{"arch": "transformer", "gain_aug_db": 6, "n_mels": 80, "vocab_size": 29, "activation": "quick_gelu", "positions": "conv", "init": "xavier_uniform", "beta2": 0.95, "beta1": 0.95, "shampoo_beta": 0.95, "one_sided": false, "adamw_lr_other_params": 0.0022, "final_lr_fraction": 0, "warmup_steps": 170, "weight_decay": 0.2}
Rows from block 2, named by matrix and row number. Rows with one number belong to one neuron. Each number is 128 + 32 x the weight over its row's rms, rounded and kept within 0 to 255. All counts start at 0. Numbers have three digits each. After the name is the row's rms in percent of the matrix's.
# fc1: MLP up (model.blocks.2.mlp.fc1.weight, 512x128), inputs 0-127
# fc2: MLP down (model.blocks.2.mlp.fc2.weight, 128x512, transposed), outputs 0-127
fc1.201 092:115159132135084173116103127133142145102137107156115141135145096170093173105142108093153120103110090086095152101146130124152131207128107082180136172091173149045083107148124102145187120134172158109150156106132106079111143079102160125079143067085097125094141149082104187138148103067158149049183077129094184099101089103130142155182131130108117155093106148100086125093142176141113179165127
fc1.202 087:119098142122122139191112109074181129088112068066098204167176098142162192104097086115099143062138082194112154117139166137132139132126165105168160101092132173102162126171146124100128079131106105096147114122105105147092102164093125108141155181146127163101099101117136113149116090151126203092143119192140074108107130138091137141129169194106160183169172105129152157105134102121123103078081
fc1.203 097:146159132180167150111165133111128110107156121156143136154093120082148127054176104159110106151167138137151141152096111138152065091133099143192157152118139131157056179147141140118164114140123063083157123126124121128147137075130142129147133116160071113143136099159157100096167146220090170154170095122084116121088125193167155125169074163150202186118149093118082147157109162204169137125118
fc1.204 152:119150156111095128149167164088159146111148139196103185118099134129118071166135121116143128108215086190146162140160111154148166072121095145144163127141139121191085085135205120136127130133134145134158091137088073097131125079161038088154077162172157096087143095156139068111173123137113171163156096079105143138192094132173113106097120158131077132169117103166160117122122125139096113123113
fc1.205 103:149162129145093107187086208178157111138165098171068159148133057119116140131153099160124089205141115130192115128120105135114100125159202041136182123109114096163151139170080182173154157105148153109153120128101171171106122139132092175122114125135156097109158138109163120134166108111109153101156123139150152154114101115064132100123081150073150146143034095142154128104141150127148095101107
fc1.206 087:143161111068148118201133124121082100147109160126098100133080175094162140097113161161139144153193122124057136114135136095159187152133177129150100115114211125175174181164129118075138177116135097096110123083101118121125103150136085171081193131120173114179106179149119118171128106113092075132145138167030165112113142149131148154102141099095119076124070162131132162104123110141137111165115
fc1.207 112:120162168068126141088188105133105075166164087140102117159105122103080115167191091131168145074142075139105109084111130112157114108201137135155093146174108105132141109108125109084179133120166160106103117120178104111107156095197090117194076150102057175127107113175127097153152128131151139127132129046083141040152159092164122114124123153168123136141118130116163113112090183143098127095127
fc1.208 089:141140135114123126106121090100139143133184126137144134116089154129175148176143091153074126172118098159103127067100110155203077107142115125153109108135100110096141121133166181099107163102163141099145109142143081133160098167127055073109149132124113146194103187140128144094144149089187136165130097072179082148167128098078156146135161153161131065119122149167088025109097112085105093154074
fc1.209 098:166199071106123113135135117177076073167074095138093068155137136175106141114182116192142165101133136095128090087126141161082112064194105148174122132139098169115101125158129117085167143167121110127117153137138076153086164124154130070127116174060126134091113147117133190141110149123096161117127132094095162154087112120114104114152071152078084158173134166138126177146171092103134163133184
fc1.210 127:204133067119188129117134117142144133112109078139132164151153160111104104077141114155125122156128072166133132138177120137131087112185092119090158128141162135142106128108094079131121117163144161127151110140142123105162122099109107115114093140117110102082157063115111158133116092161121119115126164062159156138096047141098064151115136184144086227186133077195141117120163119126177090133220
fc1.211 113:180115136155092144152110098185128062141106097152126189123133103141171134130183141158192140113126107110110129101155126163117094093165117083150123093108164069133109155202082126113110144152184185108124135136111098178162155141131082089109122135117142158203101164139098141101111113161113138172141120141156166095167170119119171149154160091167106180155152114044080101143195147171154140091072
fc1.212 116:132103196175159120183183134102159102194085158149109162090160107110141121087092143123108142119139173124110119090123114125130098129154145100179111089172106197137109164143121148126188098107118134189198122178057160086097141124051164129126159180135064105152101093074146162139124119144111076120133101158130136129133158114103103132143134101172099143183155117118113093110097138047071099114137
fc1.213 109:082130207130170087119104162156159131127094138100167169119072152194122111133095083156088147112130101174084103131100098113106159113103167113083080124180146180081122179084152148118094142151126074141136119111079167124116108075102119139116164172117106138127133131096119149117167149104130075142114098124063115142167153089164159139092171083139068118197165154119096109043094094117129078138114
fc1.214 099:158145136085109144133143129170078127133185125132137150195125136124142112089095157084148155064135161125121157112110122122130090097142140069200079165062164107091095076126124142094116144080165099120104151094149142105148085167062091128123146126087110055192132133142099100152119107150154166102122157134167184174129173145068091081105172164099116156042108160103106136119169152159140122146148
fc1.215 121:155097062180113123155103127104193157161122154147117154117068149094115133125139163125142100144103161111142131116121088074110107170132154163131106104233051119105135132116112144061150083125114152148108113058128176142110108090119178167148190136105091153117054141159084075156169119140127077174155086142142125072135096131111156141081164108170120170119106128124127091128102099084112073117146
fc1.216 083:117126132102108123140173130144112120087065035116153156146102124197134124130118159089118095144119143111167115096110113082095158105098125077116138140117185138209105135152141160156100055181138175105185161121078135086108168117099104128122141187124087111151172161094135153123192105036123075083134085163158181182122124136125128183108112127172146102124169104133114115156152097115128109160123
fc1.217 089:155103111086172137111159103130139112145175103180050098141122136135127133135124142177101122058097092096110177184155111111054122154163134130097169122065192163131085095178152118134118133108129150158056114131104167166052070179102196132125124127127097156135152199109129038166094147122136164136102132141090119166123116119079153103105119143117104163093128153127131140133116134181153114095116
fc1.218 108:132151071093097154185094114109102140099145138138060158073095204173132091160156098196148113113091102103084146088162044145096138142113166171167094132094102145120104171113123090138115096140079194117100140109133145129156169097097075079133145126125150107186161122139105149139147070154180099144054194132159134160141108174149115126143103132133098148130127137138116115162170107112185113170140
fc1.219 129:167202163117164139092087186160154167113079150100112091162112117133162128121183114108113154145154173164127104180148170120118095156078158121104165086147127090092106086124135102174134133114150123175129128109119109147034136153133134138115102095125104131133149174112124139110091099098096153072090110109162108099069088122127152148049127147169127199066058096107097150103195148145105118118084
fc1.220 121:116109177138170127145143170105091135123127128097094110063137119086060146102148118105114125173147023098112054141090062179115130149146127142067095098170177095147112116147075102109138102143095057170116143136108126151102149094058140085083200143110116137098182139145111135110130131094155071116097150175087113112117130099123122109100142117152096143167138194104127122122153135085175153096121
fc1.221 103:140102107089208139113152108132172123116074116091102097093112172128140101098129100113060141165155148161088134138065153176113120029137091104130166138072087120108152117149159129109108120105109138112109113139103116051132083115153109093127174135135077082116179160134027114161134119128107087148142102119135081103106162100131121117146107158110038164128066102179141118105111125144142110126076
fc1.222 086:120140070083100112145096139130114185135140137102053126138145067131114174089176085164122176186147138166151117104141116121062141149105067117133121120155144150112118140157091130148187090135121137075160128119142093088095187095120109119168132116182108173148175186094157088159134130094062154073091143085159168127168074147136124107085075137114132134104130116137146084057126104145100159093074
fc1.223 071:173163143143133177172143077107127125165120113125091134104100149141117123155089110057137121134122169164105111086078056167114123133149212154072140092184143140110124100050159111152109120091088103112153102134137138147177075123154126110126104139153183156134091144114129107113153162096143105156117140114146141173127109186105102164149136111180181081047135185122102098102171068096170101112075
fc1.224 118:110137141112085192174146108131102086074106154106121130189137150131100136103099064084127088121178132078101159082102145150150157111083120098124118154117144126069180121102169185101174159157058123094093190121157116161129129115140119123161127137133054137131113137075078147102139126142172091182092169161096090134123116123130131143103138178155051078126089142111068104112097153126125105066083
fc1.225 097:108128133169129116116063127158100103119178161132128163094094165136072128120131167110097070142138091061111134156131135146082053162137147169102109141152121155110136085148104075070094140071117145127107119088117092119160152140069103064092140168178135139191088148138141126106109106147208122128103144137089133128094147229157144089098092153118145105103156128119146120196174110089164076113128
fc1.226 094:090157139108082125103165143149109118156083113073164167053121142110128080067092073198102139171144116134117126121176143135125151162105160149121149097176164101142123146097154202131144133154163174120118063072083131123113165127160129130140095069097101148141171093139089102189165115154093162142153121117186106185111107140065099080146113094147099135112091132115209093129086113107109155138110
fc1.227 112:179138149142150109165102067081133154098152057124092102076150129127170136108138153180202160165145149138154136138137084076130120145083146065143186109138161085114121122131124179179115082154134159133157109123154167185125152059105072131107089157088103183105162115139146119083138089132116133103071125117175144146103097143108139113172053153132138142163102129064162099117064124138171101100112
fc1.228 106:129110119157094101116158121178184084124127101138133164165175136177123122156134077133088130086142092167087167098122117099119168145143129100136123148147162121133106133108113084114161066192149133151105190109143093082108088164091216062154136122135064162084103112134109128138149136042120106129130078137188109145114177166134110120129069143075168131174069085176086145115135144152133166153117
fc1.229 123:141109096131129118115140154086177173113153091137121118153137142084114112134125102173113121156103140058156150118184145148131097161065180147092145055133136122133201144069125132142142132090142138098161170065089162153130125070074120100113099120140108154143124110121050091143145150188125100134169131176114109138121106189113119158104109119170117138080134114162242146149125135075076113166182
fc1.230 140:169143096144171112131119083162123073072131128125098127133131079138125121124113146146162080138143115160083114081150114087150087162122181124142153070126096111092137058108151117113106125100097125104083088142134161112121108142149100093104169113125098160164149090117132158095120107162163117145202139094205132117160061129067042093113145216137111165193094192124130130155129166130159073129111
fc1.231 098:131159166130148154149124138092129135098199098144150160043107107126145149090147162167072099140105109187115121106118119169116090164178145132048178106141106116190102170127122144120122068107131147143148144069118169119108149094093135074141073149102100169143141186168207160161149159154159102106118172119103152108162180116136065098148116125145093191112149147105170176103166104132131096107129
fc1.232 122:097163071077135125160126173167153117122202179177152128145118108174108186175138059091174106134162103203102130158154128159151144139087166122163154110126123109131131087088156158053109144130153156156162104127045122167133173167138134137103126067090146167143182140112099158118095124092156107150094158167131109181093073142130150149128124118142116133127139165197081115120083169107095147114133
fc1.233 104:140168138205146147153095122137102129172100144190151107135118220095148167117113095135154119133089160162095097083173115149075103121105110148117140141157160109088188109094188133051123096123129128120145106109143110126130173164137148084099156120140160113145151140116123083132139130132068113083146130109187114124100095115090106135152210094128030164131059133071134117077159105113150130091094
fc1.234 090:120103113140107127089140097146106086139094104134136178126087113134120121084104132196101176153120152180140143131105144096159150112130172128123154133190124151190113101074113163158181132076154184149182157084073110094087110211140081147124158167154089121114147089106099173082133110071077137109120185095065156104182180180091168132122162141152136144176116110122138099088132137162102129124166
fc1.235 109:100115148125101091127191161124119156161169137113120179128113099131108142165157109118057140156168094133163128161169127160088135139130202180137074162168137138126161135110172216146088085140071207087157174137087128077107133110108138098122131106118155173146145068130173175112142157163125109105179092161090119151111095164120115145093157088149142167163070185112157133159139139141183127095148
fc1.236 081:158200123155108184183104126132104058142186131100090156171104109131127165117164168090124083129116067152134122093176173172178117168160102109154038100095084159108120128068145078131084136118158075126093098147112054141072113126139104144126114091131094111117128154122104089084100109091171158150133093129140132125162111136075167135100135146141162059138115149113142117128177118176144105165156
fc1.237 093:166150108101193110095130144144151100112116077088093128114174123159215145071101128104124144163114090112085111100127088101146102139178154162173148167138092150123186122114132120098122187093120095110081045124110141099109100099104139121157105104121110097182207156097107136075177177106104114062137132115144125119145132104107181124105121071099110109120139171083105115188167127121067117182144
fc1.238 083:112175165166092114052121085153134137102203114163065086116115167093132177153148131097137100126140111160204205100138088141149171149116179150159119076137092096109105108114201139096186143113168129155111106114088107144081098155113169125122149195111090098116118114109124151140115118165098113131123162126102078118156117198092130155153147110132156126155156127081147105091097140110046145083116
fc1.239 102:127211131196145124119097086141100128108109103091104123107155156100075117074152168150185154153113125094122125081151148124094027114169148135120079158132099172114170137145096081125144125141108126133140161187084124120079141113117098118186135119147152060095134109094099111131131146125139149163178150100131102084077077117061123057093134124069152123058139168129124110124096117128071113170131
fc1.240 110:178155162093160119111133169078137109143129102155165107106128123129091174135077131108064201143208068156121107139162162103114057096158128105169088057139109082121160158094138104166133131114155146208155128134119107177092114107082087181162131139099150096077092123150084109153097130093083133119122135113086167188137111138081158148163126148159100114171167117142123143093162180134118158158124
fc1.241 088:089192140123141093145143120108119123169169092084094134090116174187148085128175077152146126099098092163117156111067091133128138128131078156154132157074119147093157165128106199173123143104076193132154131120074085123113165110069111141181120116107127188105085160152138148184093161108117116119111067185104178071127088121126118138137121105136078135119160183128115055135165124139074141126144
fc1.242 087:148066105131173128130101109094133096139129093156088118156118138159161130123112155083068067144151111127142133095135134135158144112128114138097200110152122174095067129096152161112172181160113059149116171095125121166108173157078134186038153082140093106167127138067108094177128143116182097176134203131111142146141091128142127141111149134160095163090073104083168112146122070135078101113119
fc1.243 072:157132118094159179166176134149142155103095171157110172068141176089142161093136191101145104086136149148127116105090096106125107156135114096084067110136136097119129042189144086123130117119133090129172074167099116160111154128129138078097149139160098108157141148185079124050135117109061119144131138149164125151076169093150098172121136176109146123171096155110148167062119146042121131140114
fc1.244 106:161129166105131108067125164123086193140149154148074157107139154117137158123058146101136129125092077118174131091127133125126132101141181076143122131132098112061156106125157138097152179085134138192151137058100145124134122164159101099126145097083155169101093104067116103159083133169195102195087120140113082137066088136084120077133093143095169156110148125170203141065104113128127122134108
fc1.245 096:128179118093117163074170126119116076105068094138159088175153166091120163164173132101137131110113109158117111129147076134110163101120164099122127128186179130132124117131158131141116121095156132126081173172103096125102112186084100027110068095096152139196164141149143112109173120109120115141134138092076088084146112147191101161146099121028111101064114154103130116121117104161115087158096
fc1.246 089:159139144084099136118148159130142104134103131155100124165103115160124185147139103131055150166176172151151167101153105148145188148133162156151106127135097144111143119141215134119117121163133114142126108129091122198112102212099098107221087032154172164176101135181147159113172101119130126172128093183117155157116200132166142147110101161150106114090180131132135179119118129103142134135179
fc1.247 071:175186145139124134151121130106087067147067157162156127052127153152145140154111094172081075124108086120136122130085123182149153168108164119115086155124117097137155161127193094133091141134116137099152160109065105191123098143193122159117109114043101126140164145154113128144173034088128135101107181102091189133163115164151166150086144126127093134128139142171172159104102083132122093102146
fc1.248 092:129158148165152178092142112162108133126131115190073119147108136136131132158137115095144056120088132114136145131096128149097155174132215148138084101113128121157136147182114094120120188161161117152131099127177180167127226167087129174143103129126147167150171173173131106121100135125129152119129090185164098152173202124088080148080120131156138122060098145100135093145201121103083138168088
fc1.249 072:129149126171117052145153106119151095128079102159139084096060130113123146118132103163084113066115065144061109120066194099150122157161147135200163117073098059130140133144167137142094092143147116156167118143168113165086121134090116119071143131115137137120098140128113141129111108114115077167120141159133185125133065081103193133090110165136091126083115170133098130124137199153133156049134
fc1.250 131:148114178096090130139164128150191135104108116156107098130183125125182182136148116043095072154076139111160118106134117124110126129129187123087111169100176145086126152134119151094112111063120181144160141170045073132126137153122195118141163105087157118157096150160172097158147131086091189113163187152098119140136111154136156126112135066086117155131115039067128124143108141143104111140157
fc1.251 100:155135171112111142107145111106093067164119124184149156102146151105151154191142138136141108115072077125089162135147100125139134119143110149175153158159149147102148154196086117162102116106150092079122125098133096175176122107158114196104120143068060142116102152150161161084159156132115160143196139126082180116064138137139096161112107142082120088107084103052186139111211073114130149115149
fc1.252 073:120137145107169207092087077124146146116113115154067111118114196115129114081132095178161182145078137154059103144091080134152120198154084186077167152135157146167163102114157095082160124151110118134129182070125148151173118130092082093115076060166108185174109147148145120138176150148129102116160110142139116141099168158136149147114085135090130096115127132100106067082117140159102139155139
fc2.201 091:114150101131133133161214080147159158146159150124108059097132138174118160116122094131079132114115157097150081151084111115103153083100130098094161180118082081108122152084119129150168150114120100070185126128069110104147105112112114168102117129138198114137148173090145102124148133091166162113154170143171100180174131086078118100122142141106225171083102137049122090125174132114107092096131
fc2.202 092:111156148155138065078112117183127106145137161126098051118113166109139119117096134134097128160076140119097075121116129172127082184113092107148079065125103101126149117073073032086148146200170177111108155127113097122116109118173128151126139053106146086107134139100116162102103114146093130133125126102120141171093169082137122165111143117123124086128110086166148128068155081097079195094086
fc2.203 102:215123138108166154143110098141133121138100142095160152123115170192168122129094166136138196090112133173143152124123100140106184119079120139107059108112134113096175059128115139105079124165144144074163119113158088118060171156128124169115122138067165101125113103232111176077108128107135084152112173125113118051140067105114117077125157129080074128095107148167138108141112114114115120142127
fc2.204 151:133171159136182111127149108125151087099148127142129191082138132148076128153169141162110107137050196133161121176100073106149113133163133145104135111154109057147112113083150128204148127111072119169159177115063111129116123082145224113146113170104201133156124127158149124095100112149148186094126144124135164105147035128120160150119123093086091124104094098136128125140184093150141102160139
fc2.205 101:116123056137130131130128076105137173101141126113158150098138122111109100083111173093157145135092172047070118153186161147171152183066122065109146166152084146111129106138111132083166107134178129143111164118110160110142126097108101060108110118159118078106150076139146100101162091077139115093195176093102171073181146138126122157131090090144135104154120096177119134179125099068134117131067
fc2.206 091:124108153188091155071162159125154096130143096108114109105080084137110102129129138083171110148070075138109105159170089138082092093146147130096104121142128147109150095107121139118106142131030095133165146190121144124141113100097116114180080100088136181028128121154116095104124159122119107175144173063188097146168140158154085111162104083090090134130128145177108095081131110129109063136092
fc2.207 118:106121101082094137140163165139133146085128107101117117042151171111124118145104132136133146147121136154132104130142103132096094114150154130137080191133124106130119091129119155142166080137105109120176204152185077151104079093092137196096121078123187123098172168139113144160044146192096077117124167074123112107137130088104153062113143077090152157062139128077155113118060175121136161113110
fc2.208 089:104082136112116139092099090124069076147086148134104129111100080110089192126209085110156130145123060128176152124132197119094098093096069139167133088117095130074112097146134113124103113135083134132132164125104155200125148128183120130162115109163161114119165100068087077134093081140076161103157156085138096134161129098119131102070096148118152123078096159112134111107208131154147165146176
fc2.209 097:165104158074109124169157028095168113101136151109189109132107128129146118105074116092085117140111153121174103175105187122135176082110117129119153114112143119112156114135152159155059133091167103159088130113156184161145059169116111153110140172163140095144109080142099099134184134191135091144056095123101158126150111139194066150126135189108150063139161143127115135109144130123167099141177
fc2.210 127:159113125111099162150105132159096100122117158140130079128161149100108148122147116119167101119112114137162140153078119159071095178085084183100156132150084129154110087142178182169155138063122148125112182105116143134125157182176115181128094157144168209169173204137113116117203127105132116115119088095127118151125110173183143156096087119136086079085068126126113168199136109129151155190131
fc2.211 114:173096128100174129123158122110158094143136159050111100122153185127102096113077130120152141115115123174165112135149132090118150074068095136136155194098088153089104128096151142118132115122102131128154116135154145081163132103133130134157127115189179121072149081110152161148081103130190147120116098160212055158117114150122063134142105195081117105130144217128151156149120147106092167149201
fc2.212 117:117148109142106105129127122056123150122114112181089087137091109085098136142153105144142082124102156158081144081157151120161159176102108115034150165076095134121132128141154147128097143131144117132089126132211113141166091111163175132207068161139161100196137152117146168138093122089137120081173194138096087129140090067153163142142163117080087155083182175166151162095133137144127133147160
fc2.213 105:138100135106168124086168109057118144110098152156080179168116066125139108141169110067146156088096087105139129188090145147113085134175085101140110129103090062103127144144100159122143127159162133172115121116148095161174106131166119102134148117155167106119118063105069088138101064190127141121106158103109100099077132080108132106128105159114119110154070074228173136084109159109095116106145
fc2.214 122:124085164137122079120145147051137156093137147049111149137172100136131108132158094132141172120086183170145169118088113089149108138103139102167186171138110058199079117121139105119142114152108105132123154155167148144131164099148083130117173138124084155087140084115132130112210099108128166105096141158023071126130171090098151144195121097143111163119131112136175096091152094167100144117123
fc2.215 121:126091132150126171159185096036108093086153096109130135102144149121125120137104104087077119172148152175178113140103096168116142135141176139135144126069180148131175124055123113096134098136122145101105120094112131182164095162075073132147155085183104110132160087102194105130174137108123109168144114159148164155150163147094133122091158197132149082162160055183098105151140113103148109184103
fc2.216 091:116118078118095091105097090124192161142119173111070135067177093141135176077179113142124145169125119104094079120106139163082184094140158117171059131141067162105101136125099101072160127094136121084138098064206153163085147166119155115086132080168144135123145173143097182151135153150183141117178176139105097114094106132142140084159169134108129078145112182113135118107126112121101137168110
fc2.217 079:122176154169109098147117128135103150088129131102083151174093102152151174115168141148189113138148161125157133158134113122100138112089085086135134075164128109092078178118129155141069127109093101095098095196124104130100094122157096140098123157172142133142170161108076156185092125147156078103165106089102169093145138148123059176153166082137133175075109141140088207097113071166138137213137
fc2.218 116:120122138097055145137130093160093120144117176110096132156096102162108169103131149173117171150155139122131158126144092133174112132110086175106113081097117131114106126095094158118124138091131173150141148235103182097097107152182113107093152181115150132167070093113186162137104159113123123167073126055142122168121190055138071145158109099139146131153085163147051136138155144069120145161136
fc2.219 119:119105128073141139158039152086089132126088086109150115081095088099118192150107100103102113145143174155116156119096034117142139098115176139106094101106159121105072127132146123068115119104123134123051101143152185120113131111121091194131116155117118160170096083105149138147108145196095094131125085164092148113144098151170107150176173110140134129142058120161154137121187119120095200169141
fc2.220 114:139143125107185161100147124144158112140150121138146120178156085119162140148112112137133161095071168188151173201098101109099137080092091113112140184100060120150195146118140113105158108066174168122114131137080096081141140111157238121143111131122094067139141161174078123134166173101165171104109191117127120114081084117099111124131072122160125143097124120080106089102133144157175122122099
fc2.221 096:176153150130202127185120133122150082153138115110158094189081108167162123201150134141108206132148170125168137102061128159182132133095105140144103133100094174080157164108099076116133115120153147150134099089068096107131111150182096153122094095117156117174093125189089161168166154153117201086112138087104089093123120098127154168135127168140135123136166108180119128136080103187117153087119
fc2.222 089:113144098050069065077136108172100122119133154177150162129096117120162027130128140113094092083105129147073102138135129158165120147151079152168193093117112142112130122138112131127063170066123102098112138143138137108120055081128123098121089137129188101166159166141105128163078111136097131155142113110170086165115172086131151089146163055133100075083116152126090133140085109105140150093141
fc2.223 075:138077128095134118131112143189180106161117192145126081211123114085139157109171165147089153076070144123168062137156175129145087166057094132136093076164100093131151133137112120072173136132106156129138167108167119081128115154181086109167144136133137137149134146192094131128119150148190083084120143122127166142117153088091117106145098145115120135132123104132189165184100181193126118162166
fc2.224 109:121127144160138138120077155133116102142119190091141103115182112082130156111167132121154150092121101126130114083104113137174135145088136137185109090113138081099111035123149104173125138118145146095095114062137166127125073151134060098104172142125153116137090168116109164118113111193178105104135106051054139124143119125112154062091120122089122159074096108142089105100080161179178117134044
fc2.225 092:093114122128121114120162167090165109144157115126164100194182142141130124188154153158150146121104178136129114061108079122157128162095056095147146193084121108141155168125106147123124102144126173099122099183118175067135095117179096140113117139095124162084105122125098074154135157159120113065138087137139086135167118089193125151114111180107130190112191135142183146183163099098118181102068
fc2.226 093:127153119145188110140184073121125164149079102129069166079126077132109142088073190133109012147053096063091130097171143150117125127129184156119164085146122105128120131116125163136106098097109087118107111073101091142107126124113188092100070139099146123119200109129140106087124160147114136122149125175179133108161143160167142075141114164097135150118092138114169155128126144096130152140187
fc2.227 107:106087112209094124067151143138175123061171168176125110134158216137125103169181193170090110108094120139131142151163144167168128083144079177095105122107115117151149143064125147158100126180116119101166098154115166081098112089138121113180099107120162147082126096129151118104098093150163173078135142122123094159168134121151127021120113148099121115089152149128133175150105129140086132114113
fc2.228 100:141141138184100149108068123122133095135149140086108077097112127089095114152052145177168137118107102076138099150171099175143120124123095165171100123143096132110105084150149117105127151166121073075110137163092152089104082135115116115122104085119180116154083195101108111158128224109100076139071111097114143086143131057110113116084135103137029145165133130122078174154102114168116136138102
fc2.229 126:164147140106157176117175090137138108078157162095092105141144168125113095144131150065127155139095180157217156109141163152124175139128110126151111094148123150151159117179142154088181143172131146150186085135226092114142140135124196142076101171175145142134163105096116099124169109091127096115114090206151105139120175123107140111116125107110192102134145204156120134146160107145125205123141
fc2.230 143:201106099151129114152125153167147134118186091181109079039160148097130151143176101156086113146101115132105109204142138150103164153115093162103113126157061174155129174090157189147131139160185125134155152111127151144110123157193068147158155097117132141149097115098093181129116126200100127117160173093123052166148116093120121105113086098109099144183134154118165141098142154098135103125185
fc2.231 097:072103149188139134083139094164110168094085173148147113135133142119113069092104120160100169117162185115106104189148120138109161060154091112094161140136118136205170132103138092151128148104135127085149131119140116165113133152126148086104143134164198115114146173101095114145152122119144163134080168143167074121167120100123137159115170082163186125144118161117132048149053209180164169125101
fc2.232 128:154112098111148089187111108116138114096140105139131130126098089166144117108134142220155149092157135158071092064155097191181140117132134161157171085148122130162120170157049177127160121159115148132073133074119124087086083122109142071126161142111150117147100155128119159119145136091129122171190099093142058108105164176150169140152155124171144191084101138119184111172089108140070149154144
fc2.233 108:193079109105161204118117132167139073146120110098135134136099151104077050158161097144130136136146147174105127134136063156152108134122115174126096173110139128143116137112129110148103152103116098078158068053174132149089114158076101120158096136107181124099098063107142132176121126150197112151137139115103129130112041105168122114122125065092132137167155142120127132198158150144037137111151
fc2.234 087:130180106114071171141198175143146143180158142159136111111155142084096150108184131093129096141123113128128139076147118148164120156190114147105138053119165078117148093195200170105083159129092143140110090148125082112152086072099118139128099129128159171147077156134160120188100167163175141147182106091110093187141096125182122117105142161100113151123079124144144191092088118094105138143101
fc2.235 104:122139083085070087120108216109145135139127178083126105124126165148115053086104137158113129183127149101127088098105113134138100127131102151169116147117091155159085114094081059155123107118118142239028119115050146078083142154117165115138131180130127118136163146125095162113098145123122057105122094156140107126140109100152151130189131105166120117108145170160113127191131147138116112131154
fc2.236 083:185077163110198134131067081151140147156102149157144118166115138094101123160184173132127112079158126147127148102127137093148103104130077098071094204099147189141132110098122125154165146122138110116144077149131105179139132124139095070165122147143149153131144182110114106154118082117073102059136108152138159109131192123166097141207137198143116139151139137156144167089161160175182085127070
fc2.237 095:135078117121113126121109113141103066077126138124198154100097162067154116123146108079105148123107103152113173164112105114120170156107102106120081058102114108124130172146096150027142118071094101126066106081111119112125123161078211113096134166098164088150085109149196132153130116066113150095126138097100166082209125091136154130098105102131149152136160154135126081098133101080124124113158
fc2.238 081:177145106092157123145082135126103147099063154143162148140150131103149155188076170167105128099127071103129087119171133155174132147115143060117154179151114131115161163159107120085148140143130129090068135132131157153100077114191114161139072090157112059117114107118157124105193183132145132144148126161073107106116160107134138083137090141072155146134082043163119059079167140130140132081083
fc2.239 113:138106131114118125201136153147146191145181078099151123116138085166099122194143108106090128130168196158155134171095184146146162123107118133157152130156136155098157183044086147117138171161159159186081138094113086140085156115122094135151090148139123158135110127097149041128054098105186126092161152137149132104147170128182147182127147118131184166103114119148079148113136139175136122093092
fc2.240 109:131125137115129091133081090114109134127067153161103132164158141105179142137097133163094114076190109105160135121179195155207109098151123119159133121129140134134078060086176208158048123116177141129183129100113111112120159159071162098133093119115118138161096100138083131151124131046147144107114106105156100128182134118163157101134161120167171164140101086170132081200081137124140126142144
fc2.241 088:172135128181079093112126118083105146163119163098141141117109143097156149107118176129068108156153112043124134165156150126098115097104094062157103090182182166092119115074119061112143144075128089128126128155147118109137131107196156120100135084091138189172154159136124162090107116158127105164102221159094098113119136175142151202117169144142122103106119130154076166160184134140129107104081
fc2.242 098:136134124103120158152140199194159128098138130094152171225134113143083204088101100099160170079144144150137110161138068133128104156121098086064118146192143147105103157151087102138102137115153138128087068084149093162067111142134164107139095129129104157117179142143118157137145111089087163103176122136170136109113149197102157063139170106086119144152090091161132119121138174116158120062124
fc2.243 082:094181151096142114094145075191132110157200113050160119180076138163122085159114120142125075109147072134081083091131113142129131111127149101175171123107166182092076099159145150126122107113160181102080127131086082103149126133140144100195148152157127120189120106113180123135090129103150107157154158187075113104085119119122094157122162130147108128155078129143101096188077089076101120095119
fc2.244 104:130087115140135121090128158181084166141140105093131149109151139103172162118189135122126099163087071114145119082080149106131157204112125110114136191135097125154178123149094084133134122085123177079146130080198039129091081135102110135140155117161175105154169116164118122120130178136124207141197098123136087128134125110157149165168114097143102140098096106083054113154145077135102085144169
fc2.245 095:144082210148120074197140122099215154150154188091080113169052139104159088130127131148131120158168122129153119112163129096189076135129134144094143099111110158136149159138139149161108137144110131123209145145166178148146126122098137171164154137103122151097125122115071118115121125136080139110181139124173121136125146126088132089111167093142111137134195156186069151141067089136160136101210
fc2.246 087:078115084123127186148108152143132164131167130115164136078188085066161103110175081145174130091114083109119147123148135190134099085126129130096105089098136115160140180146102135132132166142091197098094098146133150137084141059156125130105181138139070138083184147139072110157105201166095109106076129080178135136144050164136087136080132093151101135140119109121143113137052111102110133136152
fc2.247 065:141083110126107120108037096092128136161154115124170144164092110168161153027110096103156117084110170150099137101126118067118148149181108101085108077111113114102096178166102140151154138119171144161115102099105195142091154122135168105143121153201169132112177105084122149130163122082172156106121095162147105140116056048130112099131154096133123142147103144123060080138104170113164144134147
fc2.248 104:113103104094138133121150080159166133122109100114206177132120113181084131048146184098094181139117126151087115160139107121155176090130130126108094112149129058107124105162151114144081133076117121122140141112132081080140129033111141066098082093178132119144133120142071098192116109134120128108084126119123116084126054159203127158138156177115139163139113109177176135120141140162118068111162
fc2.249 083:160077154087099136128173118097122138176155143103141189112118166143104127173136142087135099159169096140120135117178115098126174107192148154070150130152162172087068177132104111133117172107129084162145157138158107129172080165137166087148134125176122115135113151068100065174106145114138144103145084083159127135104141189124111134118191176160133115104065183148131114162113047113095147146201
fc2.250 126:147133107156127107195147102098174127143105130150128049097111103117093145090153094121165070130097161082136137125115122147148121124108135072121091159139145127129079108131051130192138129119166163122117197121146102126136072142143185149179090118156149122108093131163166170165140147072067136063101108084087123118110148136151101124114186068052159111117190138147170063145098160112133158095108
fc2.251 104:118137170107150192091142132125125150163155165086142164084103109119097143131163154133135171107146101100109162142122157121128160147161170108106112098147148119102146149101124153149074153133142069133136162114186187142163100129194144162106193146118145080126131124164159124166088118098153094142101088143188120133185101132118080171163168105125122134198174223111130113161199114115100025126138
fc2.252 070:136139118130176125133108060139146118110125112133182124187151070105161098127123123174149149067137091149170124154144194200113094126127117118174051131133110093118152177066122126154108116141144074071114115113146145122165129137052155170148198128131105117053129161139142145187100097067116119088080165122095104128090108131215112160182139143144107113146104117138171150148131074112124128120114